config.toml
conditioning = "class"
num_classes = 12
logit_normal_time = true
attention = true
upsampling = "nearest_conv"
batch_size = 128
Rows from block 2, named by matrix and row number. Rows with one number belong to one channel. Each number is 500 + 25 x the weight over its row's rms, rounded and kept within 0 to 999. All counts start at 0. Numbers have three digits each. After the name is the row's rms in percent of the matrix's.
# convs0: first 3x3 conv (model.enc.2.0.convs.0.weight, 192x192x3x3), inputs 186-191, a 3x3 kernel for each
# convs1: second 3x3 conv (model.enc.2.0.convs.1.weight, 192x192x3x3, transposed), outputs 186-191, a 3x3 kernel for each
convs0.31 112:469478470453457456472470453508485532523516530506467520492492503492504476484512495500485504491498448491451430494490467506529520498492493525524515483514544490519476
convs0.32 108:518536549534538531525522513492487490486471478454468476456489489481507484495509468512501516509500478522474479485487490499528513512510530583577627556554607563544574
convs0.33 101:498459467496485465465458494493474493453507550485522523484507520494491495499481557494502496492475452476438462480510528470500544512496532467476466486495545499499519
convs0.34 102:490478471492459463459472482501488490479512529510506506479448467445440452459460444499499499489495519479494472506513521500492518511505521486505475474474464471513487
convs0.35 096:478509527521561507486509511537546518532572561522523544501497509497505521506503491504561484554500520525512492494529525534515540500519521497477484497489482478475495
convs0.36 094:482489503482481468492511452469507491516510481479497495480488458485477471471462469467513546504532509505501518529553546544529534498538580493504481460482480482501489
convs0.37 085:499499460502498491455474491487480482457520513501487498498479476510511484541516515481486472477468478488475475462529481512544519489512496546546575507505548530522556
convs0.38 110:460432477449483478505464474473492473485502480478481433502477500480506469492519506478489505509460526523498487478513531520471539525498503522510492493521442466530495
convs0.39 094:503478444482494468482494504508471491519438484516470511506512513518540513532505496565517498480565572501498514540509494497546559511518494512533532509509533502535510
convs0.40 096:516517509520507480515504494472481476485472446471478465464463458497497489486479491502510487513515514507531509489497513487496496493493497510505477518517529511540526
convs0.41 088:505522483520533487503551541510507485515506513528538491500512494522525518517547511492463490500492446467472477532530555515526520525512545443465462496497492492495483
convs0.42 112:479492456482503482474479468496479475467506504473524472482472490471498497494501486517479472482504490465500504496499502499483484512495501535480502486468518485495498
convs0.43 099:486492516511520504505499502524495478505505475497518497506483508541530514550507510500495505509528491512541514499511525492505504494510474507511485522517498504504472
convs0.44 082:482526504519557551498536523520510508509517494518530502510503516511519517513513503499513507490478495484485475560572550524540547527538542534543528529543517531547516
convs0.45 092:480461495493485454461463474491489506501467473475497488518527521526519509506534492456470466482464468454450462508535500484480519480481478512507483467480471484495496
convs0.46 105:470478468474458460498453461439465466474490468481484463491492479501498475510499481503498509500490504512482475451476488461454465464451440524538565497510533526522533
convs0.47 121:501501489513489479459466456500496477488493487497499503484487492491474498505510503526527530514532526522522498508528499515514505511528497528534536504478524512510522
convs0.48 078:525549493500526491512495488506515515514526499515500515465496497488493470482497479513510499492528513532553531495504528501457486481474463497514492522530527492502524
convs0.49 098:483491476490488496471496501513513488531489536533541514532523552529517531515525486503521506485487449502493486507519510524479558532487511504504489481519462479512487
convs0.50 120:521519510494493514509504489475493493484501496478495456509517494510493492512494508504499491474481511471490486460478467488476473477480468479491476505482510468511495
convs0.51 093:465465476530496478508559519527499490509526476503516525468463520482482518505518519488532519521517515512500496510481485532504488501492488586540469553429412532436459
convs0.52 100:501552534506545552506518512479511515492507504500506496469465480490465479486481481536499521513496512517503528526533570538508531521521518523540556514523532541530543
convs0.53 101:534546531543584576551584546488511514500520512473511517511506500516512518485491486476478495496514506486511503495530504533503503534499502525510483515530502509516530
convs0.54 101:507524537509500520528536551499489527518508498524509512533516496514504501483507526481466486484500516509530493468518486478513495494499505481505491509535505525512489
convs0.55 084:507550532532512527516496527496533492483504485481491498473504488487483462503475474458483484469493477436467490502501490474493512472509511518476502518484473500473506
convs0.56 100:575556577536529544498526547482520502515503498502506490515509518511487505510509518473462480480463485514479474480486507474519499469509492504484508505483477483479489
convs0.57 108:463463433497486458467467437533528527540520520562533539499503501511505504499511507436443470478467477487466470475468485463456470481463492486479480472484506475480494
convs0.58 107:468475466478511497452475442519535500536528523523512519506497487512527517486483480495506506514506513502511484516521539536531506519512545501500474488497479506481478
convs0.59 099:491516464460506483488487494510511524501528493524502522488525525518537495527526527524543546548513554560559553510473512528470497497500498484476486514475490477466470
convs0.60 115:493483487490463475465491465503493485485518476492494462527509518520509502512495504503515527473540503510511492476485481478486473472461478471484473475476478485468477
convs0.61 093:446497472491533508480485492542510514481529515491497485525518518531545527520502498487496475490513499466476465522507544516498530505534526498499481494496475511511504
convs0.62 114:473496478506497504500520483501514496500504485498513495496504504503493482485496492517509517536521513541553540561529548544534539546534545485498496527561481469485470
convs0.63 091:541553507535519462484446433507499473485510486505507520517519512530513511576514483488470486486476501474485454479510512501511535491497519425477508476507557547594603
convs0.64 098:495507498503503488488505496480491482515511504473498507477503501480517509519507511450476456508464461486489463504493520513504522519489496437450482475473461451480465
convs0.65 101:473491515514530501527542503543523516526536499511531510505495491489494519519516530462496479495495518499489504490483464490499502504533522468496528476525539472506531
convs0.66 093:541539589545543539526542506522504489548533498492536520516492488508517519495558511505475467511491485492470485514480523537493488497487460495528504513504479530513507
convs0.67 093:482497469485511494497463471468502455471488477480486472498489489490511490487495491487500517485475517480472509502509498479490491461478513478466468478491478487485477
convs0.68 106:504519462485522495459471478500481475471486503476478516482495474520489502510490504524524512528548515474490497498492493482476500476492482542500524458441465503450474
convs0.69 086:510565559500546569501502522483472484486484484497479454483485484463483481497512503532548529502499521507511490527499517485534501491497490439469448473456454496499475
convs0.70 097:545537556549545567559572564500493480503491480525523513479493497498509482463508494511475493507495492462476489526514483523510497515495489446484478449499464477475463
convs0.71 108:455469450471467460448444460485492466455471480471484469506504510495473523504491513500473459467467461480438468509453501477481468504509505523509515540529536541530538
convs0.72 089:504515526491483495497471485518522531489486514495468477488491484493479486487479500501496494504498493500497506480490525504496534523499516513503507513546508476521503
convs0.73 085:531483503501468499491473510500487484484482466485475470498509520503512511503498510475462471473487441461444469508500501509525498520506494532507507540511522514494501
convs0.74 105:491461483483487441486462451493486495542491523519487505476517491510506514498509518506550516506535507512536522511483535542543527509556509481490478531520527558535498
convs0.75 098:478466493467478526467498481507516501546515508534549538504508514489501502472518505471498490499489444476484503476489476486480466500479478468472496508503529534551535
convs0.76 096:472483497483510497473476481498484479493514521516510520510508506506485511521499510503484504512455462447480465480459466466447454492477455477513479469488485461501479
convs0.77 105:491457468478476450496470471471469476481511455471470472485488512482511472490477514485470457478480501470468473454457448476448473462475497481519493492519482485502484
convs0.78 101:468509494498504478516491481497500491488519484494486501491521480514532481490517533498515487448497568488476485497485511489510497534497509508490466524500473481484473
convs0.79 091:438456495497505516517515514504476489516472457489476482559518519520529522522525520528490497494495499495490478483500487502496487464455457476492483455488461480530484
convs0.80 088:511491541487554551519550535507505487509517510495507501493470477485485465505524512475498535482503539497496526515513494500467471518506487476459455507514534528526531
convs0.81 101:495530495530507472526513503514481522480474487478525538498522515484512525481493521492500546484524516505480518495519527509518523531522470463468499512481504478477513
convs0.82 101:465441444478439428456473434474496483486507482469502460493502493499460494497476509525528496491497509515546530519500489522512512510496525479515541480470507470494487
convs0.83 096:520490477447485479467477484498514516490519499464487483528509506538492537531525521469498495528519512517507556505464462544465474503499512430512481450477525460482472
convs0.84 102:505553523515533505499470473483486492488495488533538486520521527473479528507506501516515514482494544482508518512509481538528520546512507483438468528492482484518508
convs0.85 089:479494499483498510495501510514531539517505495519490493502489482506489459501479476479467483431425439453469448535507513516509513508508519548556544519508517484509491
convs0.86 102:506540535519522528542526505504501500506503543495487532480476489494507510514489492514515530480495530529541517507493499486474479484474475496482500464492479503520494
convs0.87 101:520510513541501502511519490524534506527545556515518533503515497503493465481479454503463495476507512478476488492472514448548534505502462486488496492500467476463474
convs0.88 090:476486480507511447540524470534494498513510512520501518511482483521502492532508498505467500459488476459466524497487502515488479517503500504460476523455508546540525
convs0.89 084:484493478496471485530486503502524539492510504487530526448448485452449484457439491509527549517549552492502547506514495539516501517498504514500523522496518554528526
convs0.90 109:491509519461498520470472492492506509499474501487474490512516478509491497482497485518499496494525484523554521491514501496515514492515513481532520509545494493552545
convs0.91 096:481443466476451468507464467513502541502519529526509502488489505476481466510496468491503514493501491489480475511532538528529515518518501461484469494483484486473443
convs0.92 084:532514540507503517502509527508502483474487499471459473492472497519509518505516512512534502501463467481461460524496490517511553485502542483532523500507493471487467
convs0.93 102:467469454424467449452480470506532520508512480502477493502516473492514495533497494439498529429490514518513502540550527523529530486473475502567586504541523510486547
convs0.94 098:540528511560515503520504512508475465515484478498470500450467476487499488518487459497495507490511517528536520469519502495513507522531523508529527478489512504508526
convs0.95 093:457474509484503524472462489515522507517525509505501498464460476465456471466457491539521517534522539548555557506516508506494502505486489536523497530515504528507501
convs0.96 106:483495493488527492488510473470523501476501489483495480547517521530494495530463511505499491474516510475471487507522540503555508501563541479550520492539522491491521
convs0.97 104:510468484499468507488491499479522470501531485512540484538535479547508499488508498504509475514500505499452457543506526514489497486504484425487477499546495494516461
convs0.98 097:488461493497492475540521527497522490505534510492517506499502506477513509500528512521501508511521513477487514532516522506519527475486489480517443484493480499491466
convs0.99 100:530524476513477470481464455468458446463454483459481438508514522508524493516505525496501459511521496482504508464494503497491468517541501469470465493487497459463477
convs0.100 099:495514493486520482486517506471475457501468482477430478475467491483499506485479493499498499521535518517507518508500508497506501441479459522489507512486496503491457
convs0.101 095:550552540532543530556583547487472500499499493494492463565545530553512516540536513501523501527516506514518482460499468472473507482494491475493497514512496467512480
convs0.102 137:470449444480488476486499495510516500498518500504516497493493488498482483484493488476506476497462489495475489516499516506504513511513493503489473478518520489523537
convs0.103 101:505527544502516524490462486489541534525520508529493505467496481491478497510490513485477495469523538516561543491510503463488526526543550510509520535513484511522541
convs0.104 103:482473466465473472477523514489466482470473472463496479530481487512505487530537514432461479498493463509533523485503487480493529490483477458448474443454504507528523
convs0.105 103:497497475475495497476488503496503482511531520522522484509554542520543541500542538499513484514525515501497480523529543524568539543548554504488477469501463467465465
convs0.106 084:567522527571486495545487479466502503510490477509503488530517514542506527530513529496476495516509494539510496501518476534534505515523494445468512455473452488512482
convs0.107 102:491499504499487491474475493493513544514500492510546529470493461469489460503483475485523509520528512520483491496497497477525545503504506521499518492518545506550534
convs0.108 113:511516514512509508541487488517519518457519504489498491465485496498491496514472478471504494503500458522513489513489513507470493514452489487489499482508522460510518
convs0.109 105:513490497507482501522490506519505499512509516499486495493488491507484502499489506491479489501512505502513520493497481506496488511523494443420411473450428461460437
convs0.110 105:457434488424445593456460548513497501517480486480468496497527515531537510515536520508504499513492473507495494513509488548505472553519499494479457547498425534489465
convs0.111 108:511497465510507470496466457492497475509500466478496450499506493517513500499506508465498500504508496466490509499495490488484491513489512450478467474445480497460467
convs0.112 096:518505490481487518481493488486490485466464482508496510482501485501480487512497497478475456470473476501471471522508491531506504500520515457456473498478491479472501
convs0.113 100:476502477495480463481478495507494506484474507502491478508496486508527527484452472502468466498513470462467484475491497478510482486472471467488498491526511492457437
convs0.114 102:531516533503525536536529518514517528510542549504540558519512503496487495490492503492500506509517534482506502504501516510513504501510501478483507535517525482517504
convs0.115 104:494481486518482463507503452511462481527505502497498475472483452484491489491502509476481469482481464475486485490497505495491514463536494535492504523502510510528513
convs0.116 102:502515516470459500448493524499498497516513486484482503523525515539529515510507517514536510501518499473520515477475513495479487504500481466506485453497499465429433
convs0.117 088:490492471478501488484479489488506495489506491479503477538528536541526537527530520499478481510505492510504488475491489495486496495502495478507492511538535488517517
convs0.118 092:508540516499543508484510497506515490516515514534531502503534523515537545513517524481518488503529514504522511498505485494502452510493466511465484495501508463496485
convs0.119 099:474509509496480477460470486471463502481455504494476492481449495481481487464472491482486488487526542500503497490519507464543540495565554515494489476449474445437473
convs0.120 113:487469489450443471472459495504497501510525525533533518499506517493482495477501499554574536493511518499494489458485490490494499518509485503524467465456459487466498
convs0.121 101:496483459495452463527507464486510496526477472534524522472495516478497504473516530474502521530529504521509508476514492500502485489514506488432441557532389556531466
convs0.122 106:553519511541491512524484490476482495466476503466492495505509527493472520488503516488486502491502487487489481493494484485507490470496482483495461506498485467467465
convs0.123 122:524510533512504534520524524526512504511504510517509518499492463500486473522510503476491518470488513472482498504477496502464487508474489470492499453488493437460471
convs0.124 105:560516549531493567505498536514532509522556559510516523500513511513536522501512504485505514490523520500514508501498499458517506512523512516538524499512536487480495
convs0.125 132:503486499504495481494489475499488474514481474508480481505522520492513522499496509474476473451452465454450476513523515516506493511521515538533510514546513484524508
convs0.126 117:523538496483482473511509512479489497480481454471488485499483487506485511503500500539522505526526479487463434487496527503504508475455467506469484463483514486494487
convs0.127 091:504528521556513468468462482505494525481487513475469485483491515497467476463452490522568529558554490489486473527515493506529515462471495490511494486498470481471480
convs0.128 103:466423470506479482511514549486487526506508500507488490491496482501517484498491466480472494465478511473497514498506524507498533498489514455458461494560547530598562
convs0.129 113:527528526536529512519514514509505520505513513500515509546517512523495503523496511526533548495503517496483491472489487482488481493492485500502494469480463456476476
convs0.130 098:495479488492518489473453446506496472524533495483488448493497502502479526475510519531544502508530498514494504500535497495454568491536530486488481520491488475477479
convs0.131 094:475477467458501474440498478484475500527551508577519514488495486480512498512482469485472516507511491491506476512530518547543512532506483482495502489505496477466462
convs0.132 106:487476444464469442465498467499484485497485495497492465519516493483484483483481482476520534483463509503451480516526502490509517506496523470492531501436527541448477
convs0.133 124:517487469519476466525478483515514528519513510515511498488475471494472478511482487523507484523508481526509489496486489491498496464482486477462411522498426519476417
convs0.134 097:566537534559498505553531527543477523523496510491488492503507502478495486501498469475490491491511485496501497502500490515539525530546525491496484500510495462511490
convs0.135 099:531501525491461485528486484488514502493496502460494496499494499490509544486524533535523520532521528551548518511531510544553525513552532493490457457447464465460447
convs0.136 120:438433446465463462448449430466492494500488494480502510469478488489459485485498505494528551528533531512512518508527531497517521519522521510519540505492507515517531
convs0.137 095:495504497479468511485514532532511511538523551541551538506513534498471507512483511496510510527553512485523528518488488539513511503517502470484467508542501470489473
convs0.138 100:489454463532521455530557495531493508489471494468485521479485493506485512498514514519484471536498489512528510516546507508531509485487512516530546440498541476490508
convs0.139 119:506490486531500466526500471537529501536508501514501517518495471512474473501476469505500525484481496485473489514502504492476478507505506492518524528520494472482451
convs0.140 102:528505483559529497533484505527528504512510486488508507501504506490485492505490524488520534537484512528470517497517515502511490518489507548578570546519517515481515
convs0.141 094:504462493495481481501520536504490507504493460512523468502489510496465475505504494499521471446472496495459472521493508471497496501514487452448486519530470444485469
convs0.142 102:527548556516560529505565526535525527501486502510500530476494496493499496506494495496477484461467475466498493472503486475502476469486458509527527517505533538540549
convs0.143 095:499510528533483507512476474520517548544487518538517518493508481467458496501487494505483460469496474466510486508495498510525498500501518488506452506562504487527490
convs1.31 131:526517521513540515516504515529497515498516512550482537487506505496489525471487498470434457472473431457433439558584541542531556487531525466471502490473497506502500
convs1.32 066:500496490478463469456454475500509517492510507491500516496508493490485495473470474457479482483456457487481483467457459482450454490481463465468513445437457471439449
convs1.33 137:506521526534521504563559548526493513481498495488473503525481492487473485514501486524512539468453568490502503466510488474471488484456509499535476502541526492531533
convs1.34 114:563509513526513540516518497499512512515512510507528526504511505523529530536525509511488499467460483477468489526485496535508506502500528447490474448457453459450436
convs1.35 105:485480482455503491497469488500508494506491510528539507514523518470480489453459456527505504496487527506476486527520524517546535560538539495500504492511477497484496
convs1.36 114:490501477494474494501484484500502458469475494485491472521526547468506525496475513563535541517539545525539519531545544521524576534558538497515538533538520491496495
convs1.37 052:517483465493468481493504505491521497476494508481506499529511481501500484471453485467481492493450481476460496511508526502527533532515503505498512495441508484437470
convs1.38 138:514538495522495493502501496507488496485468520519470500462479495463485533504513536535526519502471498482455471469513520531538512471470522486504526500513472538515507
convs1.39 076:491475481497485469479502498486490501497501522550482513499510496483507503489486491449513537454423515471471503502498469528490522492478454473498528467491537469485497
convs1.40 100:477514516505499526503529518522492514514537526537527536513493488470458470488483473475466476465460475486464471541535525545551559503547562520519522497484503525512515
convs1.41 055:513486500468493467483452488478476452497510474492519489486466459459464442478477493449465471451438454444457450535526515520510501524509506482488497497520514517512509
convs1.42 152:495483495472485517503505484493518515493511547488521516492464503521469476508495473480457475476495480503493476518474503479491506468484484571552523561561545524566552
convs1.43 059:453464440502482468458501481464446457447483478501456498506486486505485485477497473499518510482471463525487516512487506510509492496504497520500544535502502546505514
convs1.44 029:490491500470511498486494504481473494491481499503512504496501521501530520479504526512498518501484500495469475511480454509486488513509498538535515517508535528497502
convs1.45 134:516489466488497489528507509491480496489488483512509514511495485494487479493493474503537506474484450506488515482521498585541520499495521512525549503554488506503505
convs1.46 089:521522503527510499523500510509509498503525513491510499499498495493495485497499481497492480479470465467459473485498472483500470487504473465471487485464489457461478
convs1.47 160:471494525490499489470478479509468488509512482508543522500465515477489497497488471487473471518450474465479487496490501515466482463501488542575541517526520535511543
convs1.48 042:456472442456473450497485460492468480491500505446439455484492509471423446471469462487448477487460479488489524483500494482516467486511505487508517503498498496484467
convs1.49 099:482519492510501510495502470517472517517458481517506491492486495491461511469463466514478480499466494457475453489488485486493476503458479485483461499525484482516493
convs1.50 113:533522512542527511553537534507476477518504479500503484554530514532524513541525514477463485475468481489487483554497501500529508522515520460446449475462453448462472
convs1.51 106:441442455458462453473475513466497525492478479499480508478485479485472487484508491500533519518511489501505498476490476491440480511461438537491531538501447525459411
convs1.52 117:507512490516516507498506499518536510513519521492518528499500497492501468464477459485485474474472457467473449465462466464475467460468472478481504484477470499480462
convs1.53 078:475482499435454481462477479444468482483504477466469451481474505468438475498439468484483505491483521520498532486474487496484502515504492454454465443464464465460464
convs1.54 093:522515538481516521499490507490484488521513482503519531481503501454450479449455490502508491483506506472508479481482516492461509486466485479461476495470471491465496
convs1.55 048:482504499466465489484455484500505503516522533508501507524520508510453476505488469496487504484489507483500516486508511484494489483504491489488503494464499480481489
convs1.56 089:537526572518475529512490503506522498518523472487512508521514519501467474477460473485493501487510500509499503494515521490508526501519499510497511502512516510498518
convs1.57 057:560541536577558545555576559522544524523544529508523518467492500480483486478456447521510513502510503508534523511487495503492496478493492486474464478463454474476461
convs1.58 111:479507500478466461524475479498498486478474477492497482492508469470497461487479479477463475492469502531480468476471470489494483489491468449490472496478470479485456
convs1.59 140:506494472481462453473455486521487534509523502517502475480433458476505499513500518546545583541497521520467578532559517505533492499517525517556516524532544548543544
convs1.60 102:487483532509480472477471495549526490531523512530517501492496507473490493485477486485497508497490503491481498494505518473494520493482500481450457495445447493446456
convs1.61 124:522519444475480446487486449454498494498522522538501507507520524479490492488464465525535525490494476513497503506551509510523512501541514518507554524518541528537557
convs1.62 148:496472524463483521531517487484522480477505473505520474470478480488464481529499508517518504536508516544520510509496520522515510518527487526443493508451480498498490
convs1.63 121:536539517510490490476491481463480500473489464495508501538513469533484447483471441488466494514537498498504490450485465470492487485487510440416521445464583504525545
convs1.64 062:481477483519498496523521501525508509525491491513532509492519499502505488489475450496503506510490476505486481472480456475453458455460456514493535507503511507490511
convs1.65 090:494468488505507515514505542482479489508496505490495527476477487421453429461466429462475472436466490474489533478493502513459446509461467479446491465455446459444456
convs1.66 116:478484485464482485493507478455511509477489473496489495479463469483493458481485476499478567512498543529515470481517477479478492487495501525519545524469520529519527
convs1.67 050:489475489479486494489491482483495471479490462501497481486483488454451448472473452481503500503519506514521513488477502484495508479494520486470466482494494509520505
convs1.68 178:492525526467503520490492511497494502492536476528476467475468491479537520516551512525522526563529479521529490480496508502532506528507524503538566540523530515529520
convs1.69 059:446475490454477473468439443500472463499506485493476502524510470493480470478483484478501486493485479459474510480488516490473526475490511487528516478501502515529505
convs1.70 072:515520517515495514527513518475484458481491448490484444469471481480487469500490495476488480506472492496482503485463471492474485501487492464476470478460456467472475
convs1.71 152:512461462501464472529501489494527541431520515480496493469454466471454443426427429491491470516486518506520491504485506489494508494474455483439482483438499470449456
convs1.72 053:501504525489491520499484497498487492478479472462472481500503508516511528532518523483488486485480475483482458473487493479498482472479488476483481480485494485493495
convs1.73 040:515523517509510486537518492514518499500528527497498515524507518533526515511515508501530510497490517509495525529552528521567549530556557542555523538536534527515507
convs1.74 124:531521505481489486519486451530479494532511508528456489509501494484491504486457473464432504487466473477482470506533512511528500536540502486453454470458483495563488
convs1.75 065:524527513509511507528524496485502510483504498508509498489492503486487481467454456471491515494478486489456467508505514498487507479472479491493489504490499485493520
convs1.76 133:492467484472431478478473439519478527468514519496496513499468467516461475460492455520522508473444465488482477545504539536553538513523525516542506533528518530517481
convs1.77 141:506487458501473481484508512511483509493509522472487498485449485500494495497519502493509543497491507461509492553535517496491535528508527503562542561554560533526526
convs1.78 100:484504475468479468498508485474494475497466503483512459480483467487474470475487426466510529493465476460454501529495509549496553484541504504488509531494509525507478
convs1.79 076:516538502481519529505500482525517496515520503527558508504488482477474456478496482521506466509520493521501493516518470504467470491496503504492498514524533533549540
convs1.80 042:481453469509478493493511511495478495505517538530546523478492491470465450497488466472479502478475536526557536470470490502508494507512517486465461481488501501498488
convs1.81 122:512508504448460491513482465509497491516515483495509541466486474467511478474483464483453470488452474449461499540510472517507516528514482531537557539522518529514494
convs1.82 132:507489538514499524570512505497483516511514484486498495481515496494523474509528477519554547525486548479453500504505507480515497475529502532535532445525528485470496
convs1.83 084:526539567508538536511526538513522495506495490492481464461481492441498510449466466483492502477488456470481481519553505528572536525542528502467490476498489468493498
convs1.84 116:540540547477522508468507493488510474479502481495529512482503494491508473481489472497512524499534522519523504485463403477497491513504507517477431502503456542558527
convs1.85 047:525526525520512536519525546529540492545528515522510502485489482500478460496453446482513516499530514489483499513505513510505507516505479473454480461456485494462452
convs1.86 087:466453434525473465502443465474492480467485448463471483510518521514498483493512448493497491498454464489495522547546520503496476483521534496489514506495528463494495
convs1.87 114:466465461458503455488500467491481507474506526511503520483493493525493498506485476502523532516513478484471522491471476450480531457504484521522536559535509475492542
convs1.88 055:514478481494492489528507502500505534494524533546568546465492471448468449468489471456485478499482495468510466493464452499492487491505490463451421474493467503507495
convs1.89 041:496516516504503516492512515480508475493501505505487502525534542535551556519523524469502469455470469464472481521525511503504524533523516529510527499511518493476491
convs1.90 110:513507502509505506495504504517518516515505514505546508455457462458478476506492489464476480458479484473472478476492500490461482494491501453470454494477470511494485
convs1.91 102:483513521509496512496493524502513526511494518521505512502503544461490489467470507510547520519515512491495498534526541564551548523537545511502501500513518518513513
convs1.92 032:437452466462439482469479497537502528531550528547543516498471492506492509505473481479481464460463479458455464439479476456489478505485481557534552511512570508499553
convs1.93 122:446497523492537539507522551497540499490466485492481502450442480451476463465486507479509521481513550456478542514499448475495450482485438462529490446459475452440393
convs1.94 052:527511500527530492511527527493531485535525513502524515485474455479452423502464444539506510523519520520538536520509504515504507509529526510525509503540498519522486
convs1.95 123:548537530534514507510497501515513511508497503512510520529527515538526514550533523477477483486486474486475479517522501520527508504511500483485500473471478478475479
convs1.96 141:487476512525471479499486513502472428513476483474453474525491507489519494463457500474470475520505473462455460499465483491503543499525526494479491481436456471468442
convs1.97 091:514526523511504542492501513495499495472500518507521505475468460482479488447462475526560517501541480520487512498469472482482451474501481494446475497518525486500481
convs1.98 070:535530533550535497519523498482467473474447486480496471519493514507523513533525524476488520473448465480482474500524520457504506451516510480480512488498502463499455
convs1.99 100:524526502508532490525515472487533572501557540501541513489494456495459470463481475490521486528499493538512507494483504504506515476506493557582525569560599581569586
convs1.100 084:463481494479465474489466490503483429494519422475451452498467515521495492515514525501530516505484487498497472482501513502490486477470459503489515530523519518512494
convs1.101 035:522538547503523567500521537510526507536530522508572554519494492521500493490490472519514521510513540524532547543547532512518514487517512506510503524500492538520506
convs1.102 120:518507488520493494483487488522495460483489467483498467481468505502483471513494493526510489525479482498505526504488489513493510497500506482467511466452464499503505
convs1.103 117:528521525496510508494472478490466487442447489458499514515532471506506490533495480474486511502523495506492502457487499517535521537524518492524478504545524469445472
convs1.104 116:513497471543517519550571533553492476517509485520501459442443474516486490536496460477455476471502492479534534469483499487481486493496509489481467468512503452496491
convs1.105 110:525502502500492489531514487530488480485483501519518516496509512477513489497531501490518481479506491503459506509494526508480520487480490472491476488497452467476450
convs1.106 048:531529522485518530501501514512530514483494517508518533493467478523504505492493477528514478533531517509538533514537498505531475508492510504492476523492494484486457
convs1.107 131:520469514445466525525516456491494484481476500529500519515491508496498518507487509494514474438500520442475503460461497474488516512489511472437451463449499462442468
convs1.108 097:534553527511515497502541478572566491499518503532541487489515487476507481493475485526502478530505504493513498515508508499505510496492489506488502551501540506503536
convs1.109 070:532549541525550549526536531501512507485516522502506506456450449456458450472459464502500506518525509521530511538558548543557536527540525467466458471464452471462458
convs1.110 138:442475524461519522501526517475500471508485459543492446524517491486496529485515572508510483519489475513528513518464453517503437477490453527510450542502427530504474
convs1.111 111:516519520514504516511519511543545504513548476536558508513513505520515469513519458464488516503490518474447472481490458499529503501542525499476486477497477512503479
convs1.112 067:508511502522487472542508509480435491486492518479508500545514496510480489526501476531536539490498528527530524484512484492511494479481474506516500471508509512518530
convs1.113 131:488516512502494479487480481472454463497436482494477498512484518523514472497492489491486513503492495501536508542518523509538528535553522494538499479514539507562534
convs1.114 027:479491482509511511528515481531508517506503514492552537506513482516536528499520488528520543545540531531540529478486470492524477476512504495492451495486477481485510
convs1.115 162:523481485534454445519481493512493519522473535484432520499506467512479479503478484492502484496500521504494535502477442501483471493492456455420467477428467492464472
convs1.116 049:500512529508533524512531529494499502502550538487544524491488480504474467502499478496504551505522559506508508490502485501535506532534500505485489478516480462484478
convs1.117 125:517513515512514511500503502526522532512502520524534531539531518550543521559544513459469474483479475495489472508516501518521503525522508482485491457462476468460469
convs1.118 067:526533521503523476531512536520517490507476480512484498465443459471461470481460469517534489524495528531509504527540487541543521489497508506491479489480496483476498
convs1.119 136:545570548537573536508515514499516503532508489541527509496486479498506511505503487506492513459473499490517540463496495459468492496506518520546602556494545547548501
convs1.120 058:518508548496492540520510545518506490512475479507485507505486504528500495536518508531509505503486512495478501500502513503513519511513511517534523505536504466462458
convs1.121 100:499510517489514490502508533492513490453512482476511500566534494510503507527519517515519504525504499499509536505478480488497478492512527460459428467453452497483475
convs1.122 087:482479496506470495525514519462472459471472443444428423509491485515480468525483503481477484482464464480481484464432443477467477478479469483495504469476494486503504
convs1.123 028:530500502499499501503522542481488489506500487506480465494475456490477475501446501492449458535500461554552496491508500486489486487493493480478507470451458453436462
convs1.124 089:482477483513421455467490564514497476522501494480486479490493500468501496469518525472509494471503505484495503502522561496518528491537522497498501466459487483480449
convs1.125 059:495480481471487512479486485497495486505489478499485482454446455448419427478455445507523482520538515512528519475463479492475460507504496440426423443391406472436419
convs1.126 097:510513547489511529483524542440486493471478479512507491481474506455478472457480465511521528548532507507524554499480501493454481518502491509499477479474481486531491
convs1.127 086:478464487451449430499473454501502509486493506491517511518545541530554518503527505518536473507484472514476459458475505489504495499502505495501469471455492520509512
convs1.128 063:487507556504522543507522524547554535523512533518532504475456503514500494526508489486519515532547509532539491468461496456475489474467499495452465490457483487456450
convs1.129 022:462435481463459473469471501464463479481493477493477465494463488476470480496497451475482474494508484464502468478460487522484493507506507533515515495481475454487459
convs1.130 120:485446468463438448479458458456487471481491441511490473496520487534517547512510506505510511531492485520467517536541511522491547518526518495510514494481512527483496
convs1.131 081:496525495500490514503502500537520492508486505548522519504511509506511539530508497489496506477476486476470488471479480473485478439456473483491505479481482495481482
convs1.132 162:526539541501547540490494550505495516548539555528508534520514522507516544527491523515529507507484510485503521500475496535495527508504527471588545487533560503512507
convs1.133 049:511544537527513534545538542498502529504528514499486491516505511501509511519514480499522496521526516540547507500502495489481496479488501490508461488512489486483488
convs1.134 081:502506540486529548478515533555535513547516488567536498543530554569537539562539519504493504500509500479489483512474493518482487516507513446423434471468446482470449
convs1.135 103:493522499517517502513497521478472487517503520466488491529524526533532529531549529486492494496509486516502519478478489488499486486504494536520517522496483503470486
convs1.136 189:484495491439479460452476475461482502481461508462477477489462460531518508501526496509532510529509528471497527497519521489487524492479541497529532502554538472511511
convs1.137 099:492496482476504537499518542504501510538469501541502507499523522528514513476503504427459454434439433408457447486516511502505483489521477492491478502438478479475502
convs1.138 140:467423446541534512530568546488500519523512542490506501501487524516509521558561514516501506506476491540538499526541507494474540497481479482478504463496512445449476
convs1.139 054:504540543497526539501525543516518518550520522510503516437428439446460448479463455524522497557559536536535506495496527503507523507503520449458440496469443473470428
convs1.140 098:480498463458479457479494480462510484469509508491511513511504508532497488504479465476497495483516449472474480462473457469454472498466471524459479500478463464506478
convs1.141 113:525497499523538522505538536507457506527522525530500517515519487517539523506500546538513523531522528490526536500505511501524515510489507514505478529513508508522512
convs1.142 077:446445458471452464475478484508542514502507504520542475473470458519553491527510481480472498538535500527504468498504484510510501500507510516500514484463504483470489
convs1.143 172:472512538456426483495460473556508552507470491532530520504523522509501522499511515481499500510512511522492490492548502502543542478539533513530525516543528555547533